Rows from block 5 of a small image embedding model, named by matrix and row number. Rows with one number belong to one neuron. Each number is 500 + 25 x the weight over its row's rms, rounded and kept within 0 to 999. All counts start at 0. Numbers have three digits each.
After each neuron's rows are labels from the 100 images, of 14848, where the neuron reaches its highest value: "responds to" is what is common among them. Only what is clearly more common there than usual is listed. The data: pen-drawn characters of a made-up script with 800 signs. In brackets: how many of the 100, against the usual share in percent.
# fc1: MLP up (model.blocks.5.mlp.fc1.weight, 768x192), inputs 128-191
# fc2: MLP down (model.blocks.5.mlp.fc2.weight, 192x768, transposed), outputs 128-191

fc1.503:495535496456487527455533453495495464485484507477544501571461520512469532548458488501497561574515528495501467526515507517506484475475517499483479503471462489485505450477452477461483495540504489
fc2.503:509425484544505495536451505500502518488508500512499519475496480526528457446535539470511478500486519491528528487488503456504516522526534518511509504481527514496480510514527527521546481486519481
responds to: one stroke (40 vs 11.9)

fc1.660:507483494493497467486500437478491494521508509529537490522512451507489496489496535482479501486450548453497533512521506508492556505511496472426513523475500471496508555516484488494537491496528521
fc2.660:476487494492465511432463493509504465509506511499494516488478483483491487519453513509515501509498500462482531523509498529515500528514553489482487495469511521475467479468471528457547474498514476
responds to: four strokes (60 vs 22.9)

fc1.762:507494545525458534519543465479494500542506480513553550477480499510487519468527519516497504535514544492492505473471523469468530483552473469508489503514489510511496525489499501514517472459507518
fc2.762:486521513491540444505547515491513469501503507520499485519527497500496504485524478527487468480514492522529507495498495513496513511502454490478548479454481498495519542498517452467486523556526524
responds to: one stroke (31 vs 11.9)

fc1.181:497504504483550509509502492506508477514520507485507500474502513489515484501527483512437449513501503530500480467473515492517525516491473469481493520485470532497526563493467516535523532497472527
fc2.181:535505504528481485544475467544516526544530481478514521512484537488526504508495538506478506522552458485473474493484495540472485427514475525537483475495447519467478473468505536522474486493460532
responds to: thick pen (64 vs 31.3); four strokes (47 vs 22.9)

fc1.91:504484510495483495517532507469506506483510506515481486538497527501489535476476480491550507497476499490496495520521511462510532490493458510533526524512488496537525499512478521537513512425463512
fc2.91:491498515504481498477478477521472488504543496522516495504510468525525437503498507502447497518545472481499478507506511503512471518461515517510456515472535483469472487527516481445494485535532447
responds to: dark on light (92 vs 50.4)

fc1.39:494453522514512535487519508514480508458486499493510529552525469504474499470498467480508501543522537480519514458473468501494482502476473455512488515476494479533498538481504488495478529540482469
fc2.39:521449451534465511505467492525457528491486513481497540498483540477537477507516497453489499549496505454501482528488543509477507496517480501506484489527560530494468467504513518521528468493518466
responds to: thin pen (62 vs 31.1)

fc1.704:488506483471481532478500518487497487444533507467522487544489549507456516534474463493478520522475530479510491504469513472503494511466494480499456499468466513516513454472463494465473519520465484
fc2.704:542451496535496492497476486501519497497480514503518491514498468518533453491537533479499480516510510520499477483530503469496532525485542501512540494490543487492471497502508520530545493481539512
responds to: one stroke (41 vs 11.9); only straight strokes (37 vs 15)

fc1.378:499459528534479528494535489506453503517501507494527520484485538491513494464472508517488458529508541484518522517464513495457514478536498519490479480511513466507504532560506500474467483488516477
fc2.378:479553509498524479513514492512513506507516477527480513489513522469519547468521499509482447474482447519488500503504490555486513485495522468501519469561519499452491528490544484482489506501553502
responds to: one stroke (45 vs 11.9); only straight strokes (39 vs 15)

fc1.30:485501541545490511498503488512532505509503479506537520489493477548509520495526534483483471520407555457495517521499486470515529517525473487457484579463483532510506495495496487497516476482512457
fc2.30:450522523482475491453480503518536451514559483493529505477496470525487501495502518521455496506496511490489521513502459498505474549500541449520500530459501498476492513480463511486522480533530506
responds to: four strokes (49 vs 22.9)

fc1.492:528495477485541535514511500502494483503477475513522504492502518495496497484530465495446438520471518538525504490473517501510556500532468473423490492490466546539515546497469507524517507506477524
fc2.492:520524509515483473524509476527522527531543498452497489488520499509530496497514526548487524528554459529467482496510472531470471466520488515528510473511457466459464491452488517529468489505480526
responds to: dark on light (83 vs 50.4)

fc1.72:502476500494553493517490478460482550499485510512518497495506493489500493531517532459498434477451474503538525483468487499451515522506546491508520474514521481522493525518493492524492473508546562
fc2.72:506557497482492487467487490469516508490491523563508479479465509472450576513483517541510525473486495490508509531514468510527496489526499502483543487535476480490514461542484490467493485495493514
responds to: dark on light (79 vs 50.4)

fc1.77:518460509480495494507532572506471503476524493479530478512549477524521487526478519477487531476484526482525501487468518493488492535534485501491492512523495469548504487511525490545460493530510496
fc2.77:468558551471516477509494500472523496484488490516528475497545481540475500465515482513493474517501487528534515510556487459499474522448470463484540517428470472519497522495527472499484517553544532
responds to: one stroke (62 vs 11.9); only straight strokes (49 vs 15)

fc1.150:491529501488550456542479464441540447517526492504491498487501498498493458477532524488463467469448522533520509510485515471550551490471529491503538490486488480501498497509519476497502491472532534
fc2.150:516482451513482501480470482526472511515465527443493491510473553457502481516480505488526527529531451485504508506502525554467461451531490511499490501525507491465480462474510513512512487462481514
responds to: only straight strokes (45 vs 15); one stroke (40 vs 11.9)

fc1.709:512491498510555518484502474495496464513525486503513478502480508492495482487535495532450457499474530540505490430480527508550543495535522467448482510491470526515533529524449497532527507496486529
fc2.709:511520497505485487504470485543526514544500478476487497500494496491526504530501505505510528502535459515491472510504458556461459447496486527516516476521476459441466477484496528503492495509448519
responds to: dark on light (83 vs 50.4); four strokes (46 vs 22.9)

fc1.507:462534540482489501505523533449535472517539504496533491528511507514497511488482505511491484472486505510479498473522475499501502511533492508485524503464498528505530499496496492466495510439526507
fc2.507:503476465520490502456509484495478507518482517504496492513498530480496506540483483500504512510475491493469530509511542569513525489510495522465478514546521544488483484513486519511501485469454492
responds to: only straight strokes (34 vs 15); one stroke (32 vs 11.9)

fc1.333:514473486479523528451503511457490545484493479494515543492500481494487475513507541495486486463483469523533525499496479515461533498473522507534530512483489517519516514514477521506459513498528536
fc2.333:489534516510514481469487478477511507480516543543520461512468498513450526533545546509496537496462553495503516525507462494487475524545441492503515453504492502526501495497479483452441463525499517
responds to: four strokes (49 vs 22.9)

fc1.684:514539491479481456490505452508518490482495526482506461509532525504516505513482485489534485493506462524533513552540493517530462504441488501510508493478489460482510501579515521464527530560480485
fc2.684:503471524483532486511509503493517477492497502459505480529525492507504448534513505500495505497484519520507527470468521469470482510484506518485533523468495478515529515526488469493472502518467512
responds to: one stroke (61 vs 11.9); only straight strokes (53 vs 15)

fc1.365:519487509478571527485522518498491480508517484488512517492481519493498492492512477521446460495499515519532530468464525505491537497539484460467489501503476502502522552549472515516495510486470473
fc2.365:499509512497505466498486486504540514516547467451515459441495543488530489489531517516490472509544462510500497485507481562453490466500511514528527496551468464455472478476503521486472500519496555
responds to: dark on light (76 vs 50.4); four strokes (50 vs 22.9)

fc1.368:475525506528528455515474507447525464457530506533553510458490514498465469465532515526473505473509499510520515506541507499498529487496514490515538515509480509474497492507529491491484514468528521
fc2.368:542417457526488526514476474507456529489480519483498522514491547465492484536500480476512536521477511425482471482495549488494495475519505531506470491511529528510502474496504527529503502462476505
responds to: only straight strokes (35 vs 15); one stroke (31 vs 11.9)

fc1.93:503499506488511498471507451493484460509469523492509500499451513511502519479482449527494480484455520519519487486465512509543552491534501502436484504507507499494556552524514478483530498494471512
fc2.93:500543484520483466515527487524534536518492469484479497465515517451520546494514520517516520529529480511488468518500495573478462477522463521521510470533497475482460496444499543530485493507471516
responds to: dark on light (95 vs 50.4)

fc1.458:458460502528532525482521504503487480435484502535545521522496473510463491491494457483499508511502543489514498476490463503477481491472451493497483526483485505542501506490501509505515530512476503
fc2.458:540450444529470511497491486516468545517465513475508536532494547470536491506496498468512517540517487467479469497494557506463499483503479522505460498522537532493470463522506524516529480495482476
responds to: thin pen (74 vs 31.1); only straight strokes (43 vs 15); one stroke (29 vs 11.9)

fc1.207:459483484497499538494503522510491512453507474510510542467523509502459509478505454439511501511509506510520493502465455493470506511493461479496487505481504481517501569485535500464478536521478490
fc2.207:525468452559481511493528496531454525518489506492526528488494535487520521524508517468544540544517471501469464502520515520472481494507430514511458487522502530500486472478473523528489465479491473
responds to: only straight strokes (38 vs 15)

fc1.276:510499508473545524476517536491495459478511508483511517488473527506512506498484450527475451484484493540523511461479498515488566490532479489465480514519479490492516561509473504500524548511473514
fc2.276:497495506495481480520483479535543510556509469459518471470504545476526490498508528498492492543544479521494487502502501567450486446522455489525512511519451485464479498477494522516494490527491535
responds to: dark on light (83 vs 50.4)

fc1.574:465518498512500456520475524464541459492513492510548460467526509482495505487544517530467485471468490524506533503547525454502516494471529463521548507491454515486492493520513505503486522460528538
fc2.574:514455443539485518494485470505468555497484520506492520515473534430510495515507505478525497541474507469496509514504538501523531483535510509491504486513540532507483471519520507488519492479504489
responds to: one stroke (76 vs 11.9); only straight strokes (66 vs 15)

fc1.55:490508523525542509480512484500506489507532470492528483510501515513510478498559518505456475483433511501519504441511490514528513524526504505455516501472469542495541493505458508539503512459531519
fc2.55:502519494516494503501496495521531487543522458504491497480488482513523510542500532491524505499536463500484486495502449558478466467479506527537496508513498493458481477492480546529520491485442487
responds to: dark on light (79 vs 50.4); four strokes (48 vs 22.9)

fc1.6:504526526523481500503487531528514527489471500509524498474464495527490505502531472550485484526503543452484517481537489500471519525482494506478512505522510547497529498525498487478512517504553477
fc2.6:500512484478492484498503483512489513520539460503495510471510497482487527483525532490504522510511486498474468503498484530526495474526554521556463473538505505483458489458495544520512485480507505
responds to: four strokes (47 vs 22.9)

fc1.527:495534545483505494536484481476512481485502531540489502501467496521513500482493524463483511464463538461518494507515495491502512494486529512451508518514492520482542497513469447462554495494516487
fc2.527:529499488533490521501520486535479504523480481552461533546472496441519526518500525489530491514473505455480443490516502524551530470512500515502473458506538517486490491488505534518546476477487470
responds to: dark on light (77 vs 50.4)

fc1.731:497503496478546505474492471512539447530514526502486504506497505497490489487496474537454451495461485538523513475473514504540555502545480495461499493479473486515545559493508503492527511479480529
fc2.731:515495484508498484501470482523514501532544465450505511466471522502525509507490511492479493521553470513479488501467481555479477445497485522517486504505474494445476491463498549500516503501439525
responds to: three strokes (67 vs 38.2)

fc1.199:482458489521514509477500515460537509517546463482522503484532510513462483499510514444471539501499504510513485462522501488494470512493525526500532507467461545512482479475474521516484531462506480
fc2.199:497521465530507501493539483521508501496525475511474497432466492446483539468591542560462433507469497498505498476519475534533550526527484502514469484509523515504491478499496516518481482491523569
responds to: four strokes (46 vs 22.9)

fc1.225:484511515450488478501478500451559453520525497532493460493487520484511506511525518472448467447464488532513506526488508481524528504507532496497530511470459502497502494518484482477513493502514559
fc2.225:540488455514488517484489496512453538506461520475464531552484535446498471543470485465520512514501516473501479490518528499489488484510490529502482463536536522518511476534491519497508495491421457
responds to: only straight strokes (54 vs 15); one stroke (50 vs 11.9)

fc1.445:475493490514498499500463511483448460400497529485513492540501501516480507524489440470504530519490522503500521450498528482498499522492508495521490527502487523535489469505491496494512488536477493
fc2.445:527460489490498518480486503493507525495506494454498476507495514506561438502506520447478478501513509515509511494489522461467500494463528535560495510489499484524513489510475526494495510506500527
responds to: thin pen (76 vs 31.1); one stroke (57 vs 11.9); only straight strokes (47 vs 15)

fc1.222:509518519525547518507479529499521474498511482484562509537472496543477513465505510543451525517510550510520501480474488479462496486510490503512504527486464515535512499492501472525475512528510499
fc2.222:510505498496538486502519506487478525507462526517478491553522522462490485496478472510510500505501494491536483509519532505496493509496476484470519461511520494526523518532545467517473512516489494
responds to: one stroke (33 vs 11.9)

fc1.119:492482551521472526497534471496485505534507484532560542479480495526501507469529528520496486529492547490488497482459515486466529491554474488495481505475514519524500506491508507512539477458520513
fc2.119:476548519478529439520536512500522470511508487519496481520517485489487506469529482548487471456497484537499513475520484515507514509509471486476552478468462489490511565496517450478478518557521522
responds to: one stroke (41 vs 11.9); only straight strokes (36 vs 15)

fc1.464:455486503523546538492495503489499473435507485520555532504511487499463498487497447468516501511509543500502504480499469490501494497482477471498494526491505503510498526503517514510497530507489532
fc2.464:519460467554492498502492479526481510516463515482471524506493536483514487528499489471557538515529490494484442510519534507467487484502455527524480475514517531492483491511498518537504472474480501
responds to: thin pen (63 vs 31.1); only straight strokes (48 vs 15); one stroke (45 vs 11.9)

fc1.530:485473505508479547488480522485472515437474527513556508503473492518483548477498451479507495509490530465519489465463468469476483517468452493501509543506498551542490514515507485493531491521481458
fc2.530:498492470485461495500501509542528543516510494466493489502502506514533489491502524460516534538523459509490501522512536529449469520505457509531493473511481452489448453454466525510480476501497497
responds to: one stroke (57 vs 11.9); only straight strokes (44 vs 15)

fc1.118:488491483495518466517469499444540472467542496535528471475476513490473495469543508537472503458482480507499497516535510476484532491506540493510549505495459520478490491499523492490478516465534520
fc2.118:542425479519507521502489486506437541496465540490521537524495533475485484529496482471513520538477514432515478489492545490499509481523486513482472490493567513526508471498514498490510491486472483
responds to: one stroke (63 vs 11.9); only straight strokes (59 vs 15)

fc1.103:495479482500485543495493519463470508440453506506535516468457510532491526503496436471518502479448536509488486527474485453490502471476488493481516534461516525519510484497483488482548522534472498
fc2.103:494509480506468493461518503529521516510511464484513506493499490545529500496512537495518525520547462508457471528506489541482486537524453511528463500519425460497460454444473501519496482511465493
responds to: one stroke (36 vs 11.9)

fc1.363:466485527530543552488504482518492488428515488523510533530503455507497497482479475497514511515513526491525486474488465495497490495485468477489470524482494490503503511502502517499511535489501484
fc2.363:534441454536492505531465492539473517501458512499470507514514532455537502492502500462530515503478491481485438526522528498484501478489492509491455466517522514469480481515509524530521481490506478
responds to: thin pen (79 vs 31.1); only straight strokes (49 vs 15); one stroke (43 vs 11.9)

fc1.407:481511519491487544530496555447508499444521502506522491521486474517483511475517476473500510482510522492536498501455481465482500520484469493509494502450513503541482505460462498491516532529506475
fc2.407:499493466580453463481497493557500518499475500503510525500496511497528503470521515479488472543501511454465500492534535496505504524497487481481478506516512524509470462493506498535531479509530481
responds to: only straight strokes (39 vs 15)

fc1.580:492484491512501520490531464489506494478540492505567534472532514512492491495518493478472494519511557509544519513507446500470498466497490458504488496466491525495509524478492516505510501494510510
fc2.580:480451486531478503486464498532486472497532467531540526461465509515468506485524520514484497490468490477476486480480487513507539502513527510509466548524525527477465497484483507503518486449531497
responds to: dark on light (89 vs 50.4)

fc1.58:449479489535521542499494497473483461435525508514568517504498500528460476503517444455508518468518523497495498466511500487491500513466494484502499523483484507512491514486498507450527515474524517
fc2.58:487430471548471509501479484509471493519500486479481538518500499509539525503512516465498504494496509486492484481535504511504488497489489532512455489520499514484475480516473538568543486480456483
responds to: only straight strokes (38 vs 15); one stroke (34 vs 11.9)

fc1.130:475510553472570494489512487466483472497501505509513533508466485517517526470481435543488443477424537478514516504442499489515558485526496505473484510517495486505520482540508491478535493509476472
fc2.130:495532507526522452493512510501513479502505493480493510475492544456507507481527519531488483515548487534480511468526473575458491442516510511491517470553496488425470490467511520509470490507489568
responds to: dark on light (84 vs 50.4)

fc1.315:510524517534535522508462523501490496512471507498502472512497508524525488510511470527526502531430528474474492489494493490526481496495502504475498518492504547496504476547491491523533519470487450
fc2.315:546536472523478491502530498527502498522466471532439500500480508445519514503489516514516504509507482493463431514566478547522491501510502496503468442495524493473495488488500525521530454485527491
responds to: dark on light (77 vs 50.4)

fc1.742:467496544464555478487549535493471469438498489482495534494489524501483507478500515527474416475419556472535544493494508508461528521527500509487490486510476457522499507547501480511459515508490483
fc2.742:477515553488513469471484489465531496526530464491588462493457512533501501510518496522496491479498495519511521503498462514459515459509502492500532558541481485471500505506477506495478495500492527
responds to: dark on light (80 vs 50.4)

fc1.57:506509482471524479508491513497475504443502532485489442509571523488500469525468482483502505484503496519532494499527507494479475492444508510520511478523511451494501491525526505531473540555484520
fc2.57:464528564490493484482490495483558481488504484529527472496500458527510490474505501522477466496502513518517542501486448478472501532488454463507518528458446464494518503529509491462494502525507509
responds to: one stroke (80 vs 11.9); only straight strokes (54 vs 15)

fc1.109:500480484493504517484479509446485499504513523496518500529456492490487498521520516527452498466485522558536522509475540443494527493488535498493499499478516522509515455522459480464512493534518547
fc2.109:523540494450467495527456502513502512511472537476458479487518493500510480523446470478533517514503496505473492502504503479523489521515520501524468469482506490506500533494494523501502511501462492
responds to: only straight strokes (51 vs 15); one stroke (48 vs 11.9)

fc1.86:475432484526524519454533476521495495459474488526506519499530453490478505511488458481511512539496538505525516465497494505503515493468484466477484514494473484554499556516523500512524512518468481
fc2.86:542469455520486501497490495506474561505449524490505524530493530460543501496489490485498531539486506497477466520471548498485494493535474497476497478537545528494496448515504499528493457501496467
responds to: only straight strokes (37 vs 15); one stroke (31 vs 11.9)

fc1.318:488533501472504528534489470487489447508484495483494511490505521509486492498508480533491446493503501516493492478480518501501533482466478469511499525480491483515514563485515494486533541539508512
fc2.318:506511486522485501511496472547517495503482507493515496487510518461494514503482499523495500544528468520491454468483510543492498432521467512535450462486486527463487500458499513469509488464470539
responds to: dark on light (76 vs 50.4)

fc1.696:489487511556509491507435504485495459481492531486507506485527498536496514502492450525520521468485494553536499483516481493503460515488540521471522490429544472478471504536524496452516484540493514
fc2.696:517516472452520504453545504488530495507492507515473496504513467477451487507477489504484488481492490479481535497472524488509509529511462472510480509572472526521527496487477493516519529500515537
responds to: only straight strokes (34 vs 15)

fc1.85:487447504489522517459486495472467480450499516494531505520476494514481506533490444461489524477463523513513544438497516493496511496528529499503477535495489526530508474519472487506485489525480507
fc2.85:530504471484461482537470522478523525488495506444476450512517513511561457499479525459488508510528492530495499506488497481464480522453519518535511487475472460503482497498485520493496526524488535
responds to: thin pen (60 vs 31.1)

fc1.601:501507512478543492469512498467509493404492510541559467496428507519501524474502493463481508514493531546475473505486509497464459505508481477486540483515506522455502524504498515481460520522464503
fc2.601:530483513513492496515466494510488509508433477460486517517539495522488485497501486509512482489503479500499512466510488498488557472464508531513451544495454510543502494520515491526506503524480463
responds to: only straight strokes (40 vs 15); one stroke (31 vs 11.9)

fc1.717:501476508498534457508487471518519453557521532524511515492488511493509473506517524493466485503476489500519510489502524516542540501522513469456511507508496472495531587518485495485497494500531535
fc2.717:488506483507483480484498491525488501539494460506486505471484520440509524499521525509501484507512473496470486516514488562501491452528532528524501468554516505440471493458515547503494467494515500
responds to: dark on light (85 vs 50.4)

fc1.408:488507531515483527516509470494535517524476516530557527494479509547457514487539520480497493535443499508486509499473483503481534484533491452464489515499503524491505487498474478486525469478513489
fc2.408:453553550506519497472526497492525425496508494531495496511504478505480504458507484561481439483492509516514507487513469502501514525510470472485541479464490491498496588506509446470509496550532506
responds to: one stroke (33 vs 11.9)

fc1.294:523476510532557517486505469487530501528528478484510486523490517501523496493535528497445464508493512488536494432502499503520537512535497487444499497486450535492542528497452497537529515471511509
fc2.294:508506482492474473520507487548521491516502484488522510486490483470541506504500522526524525507543472501480453503510451566468497456495491544513503512543494507466469491487491532546486487495446507
responds to: dark on light (92 vs 50.4)

fc1.269:509510510491514470495451435492507507464497543468482462511509503495502472514488500476511502490485459512508495544530500514507490492406508515501509500499512497485491466550491492449544533523456472
fc2.269:507478506475534516517467498474534473488484515483512463507494500501495438535476499489481473495502520523503526486471522471465518504499498522504497541439482490522506503514488474482491524525499528
responds to: one stroke (46 vs 11.9); only straight strokes (33 vs 15)

fc1.490:523518485494518462502463454511512499470492538491488472496540508499500463518491486494537496470482475527503506538515510516508487499424521519493497495510518481487497476571506496474509562545462493
fc2.490:503484517465536489485500498470507459511512503509532457514507484509484472511493492508493497499512505534526538451480503488447490493485460472496522536468475475492533525518482468492490515534511507
responds to: one stroke (53 vs 11.9); only straight strokes (42 vs 15)

fc1.226:475469502527448496502520526481474503522518536520548512486494515487504495458471516514478492547507557469520535523441529488460509488537495506500485498502512481504499501560518497509473478461494490
fc2.226:473562536484515453511502505477520494514514475538481485477524487489503547465529492521506457448507445531504503508532486500485494484506500474487538459525493483471503536508552471490482494545558515
responds to: one stroke (45 vs 11.9)

fc1.366:509474537532519534469503507520510499471483476489501528511532471516497476516479460531508491536511512503508482475453473489502490504471480482516498510493504503510524505508487505508496545515476466
fc2.366:521443452547493516524488485532469509504462519527494530499477529459527488502485525455532519517475486467476443544491537522516498492510485516509457472521535535501479457508505527515536465465487463
responds to: only straight strokes (36 vs 15)

fc1.484:489508538521519532521508466477517479441492484541502511480469461525482462496491522485502493480490548455524493479513481491512534484469513520498524516498482486485516512527512477435505519516506497
fc2.484:523484509557521510488505485526483489519476489577469499503482527455492510506513506494530482495452520472482473491497506517536540492508490484511506457512502540511499492512507495502528491481523478
responds to: dark on light (85 vs 50.4)

fc1.102:492489527537489547465524481516497494427473492526507509481547476497518518508488461468507498499520516513515501470484475506484507516494469484481471510497480486512494555562502497529514503574490470
fc2.102:536478474516503492518494513514481574512455539462515502549504529493538503507495500488514550534501513502502501519465585488472470479512475512491503474509513473510515443511496478514489491511488499
responds to: only straight strokes (35 vs 15)

fc1.665:524491495499532450504504534452485526491520509529507478506516467488507470492517530461503463496457469496523517478458518514526496511503507517500547466493567476497513504524533493506508482538537520
fc2.665:472535524475488530472486522512504491514491519493491519503487514504481512498443467544523537484531488454501535553532464489493512531524482475436476516511466509482504496498524499484473521471452492
responds to: dark on light (85 vs 50.4); only straight strokes (69 vs 15); one stroke (61 vs 11.9)

fc1.393:456486490489509455526475515466534467468528496526531463478509532487474507472543519501473492462481474531521518507542515457506532501484532509500542507479467521484493486484514507470479517475520520
fc2.393:537449462552497529497502470499446562509467526481511525521483520469498481514499504467508522574492522440519488504496539496519499489521465506501474500487557498533524467507508501497505497494503497
responds to: one stroke (54 vs 11.9); only straight strokes (46 vs 15)

fc1.264:507514523468483487513462552491543459502515486522502442485490520489514507503520478501476482450458477494506508509474506507504515508525503498499522505500485510497518501506477498471527484456509497
fc2.264:497466486483520528490506502495457479502480516489535555563492519487472456532459500484535520501532533513515487495504536514499531485483521515498491496507515493469502501528520514482493517474480469
responds to: only straight strokes (51 vs 15); one stroke (50 vs 11.9)

fc1.744:472477483497489489501549493474484480476528508467504495496457483524498501508488447543489521496515536505491486484478514488493487479462518498494481556479484492504502559503480508496536559529494497
fc2.744:471505516497505532496478529496507465495496483430545494539500511511470528444521524516423521511507493491489542444514519499506549538513524455511496506524487514490451501482487504532479481549507489
responds to: thick pen (64 vs 31.3); four strokes (50 vs 22.9)

fc1.224:461478510503513543524509512435485515503542473499531510510506505538499505482509512460522507458460511531477484487501523452485493476470519522512533520454483555524485485489485525521492533476534504
fc2.224:506478492517443473464492483513510534521523489490513511497484499505523526516524523521454487538513497494471537493508498511488519500536500532523511489490494503487494450481480520523470458512485545
responds to: only straight strokes (37 vs 15)

fc1.661:496469511481535537480483512465472464460446499501506518487451525498465528484500464509483437484434509506523506475479499492502555488530508501482479517514522523508508486544496501500523536521477483
fc2.661:489544513463477489487473522491541520540501523437489467486544492453497513508449505513457519509528500528487503509491488553471487471516505490540523466533481465450493483468479538494469486544483532
responds to: dark on light (87 vs 50.4)

fc1.240:487490507520551512479499484451480502468488506478524506503490517521520504490490481470488517506437541513477486493479512481531506482473487485500491528495483528528486483527471506508533506524471448
fc2.240:545516466535469491443504485541531519506492488483496488497484486493533528493509516503487507522524479494470462490506493527461476497512455516529479484520478486468471475478456532532504472525479520
responds to: three strokes (67 vs 38.2)

fc1.151:445469496522526540469521491500487490450513501530542509521508492495488516481496451457511495525438518473497485477476497475507525501479437476487493520480492528553486513541477499506528506525498475
fc2.151:523493468520475487491527476522491533520483504491505505503485509496540509509482496488562539526547463497463440515519521539461501502501443518512486470518486482478443461459494515517501478511502481
responds to: only straight strokes (46 vs 15); one stroke (42 vs 11.9)

fc1.505:508513517510500470520440545477536463466484517508489459469503505500547515446488448462484520496490494472497496487475513488500473504548467488524504533519489535479500549520501525503526512516463472
fc2.505:486462523480506506483510482516476489496469517502517503516500515480439480559487508503507506485557509537503490533549482497451532507462519513510484481486512483509476506521499469466484509509499463
responds to: one stroke (40 vs 11.9)

fc1.169:486459512537516540473523487522485492425479507508511521529520465505472518500479448475505510534506562486506504474490474497478488521474473491490490516479480496541496507508500495529511500555475479
fc2.169:524463454509481508504490499509485567511468512469532500519496527481561474503492497449506527534500497485497505511464558482466491486515475507499488490503523490510510452520500513522494479500506466
responds to: thin pen (66 vs 31.1)

fc1.723:490545557489493543543493534451497456446534507526510510522473484499503478462514515458487508462489502477518500502475503491513536503484506514494525512483498486489510533516465484428528503528538498
fc2.723:507504496534489471497516490529472530523472497516488513543495491467499518512492513489535484494471490437495468506507517525551508481516492518496495437600558501507494480518526502505522473480497457
responds to: dark on light (81 vs 50.4)

fc1.145:485493526503560498481537502483517470516527508510508493514494478506508520501548507547436445495469507525527526425490495499543564520528500486454493485500467504496560514542468510523487483458520514
fc2.145:474508488488498478484503472514538504536533487484507489495492511523508483541488504500527530499546465492486511509516470547480468469487475513514500524512450476461485476502478540504486492503449529
responds to: four strokes (49 vs 22.9)

fc1.456:487495514521547524497511489502489485441506497523535510511492479521440463512493493506514497518520535489516497475518472485503497512477485506502492518482491502528513499503526484483473509470489529
fc2.456:548449449530514522535480509526469498505460487524469516518510520464515485505501483451502500498469505476487446480518531507471514474481500524532484480520508520501509502532535518510506505473493489
responds to: one stroke (51 vs 11.9); only straight strokes (39 vs 15)

fc1.624:512516543523485513537480549498522507440506492504533502494499507557539515460520458472508515459499521457494489512506492481491503512487505445479473519491525538484496522497516472507557485508532449
fc2.624:466459461490444515474467484513489509520528492464524519487487508528496495519480512481495528527514475466472510527487501501542502500503532517536489540508519487472458459497487517491518459473497478
responds to: one stroke (32 vs 11.9)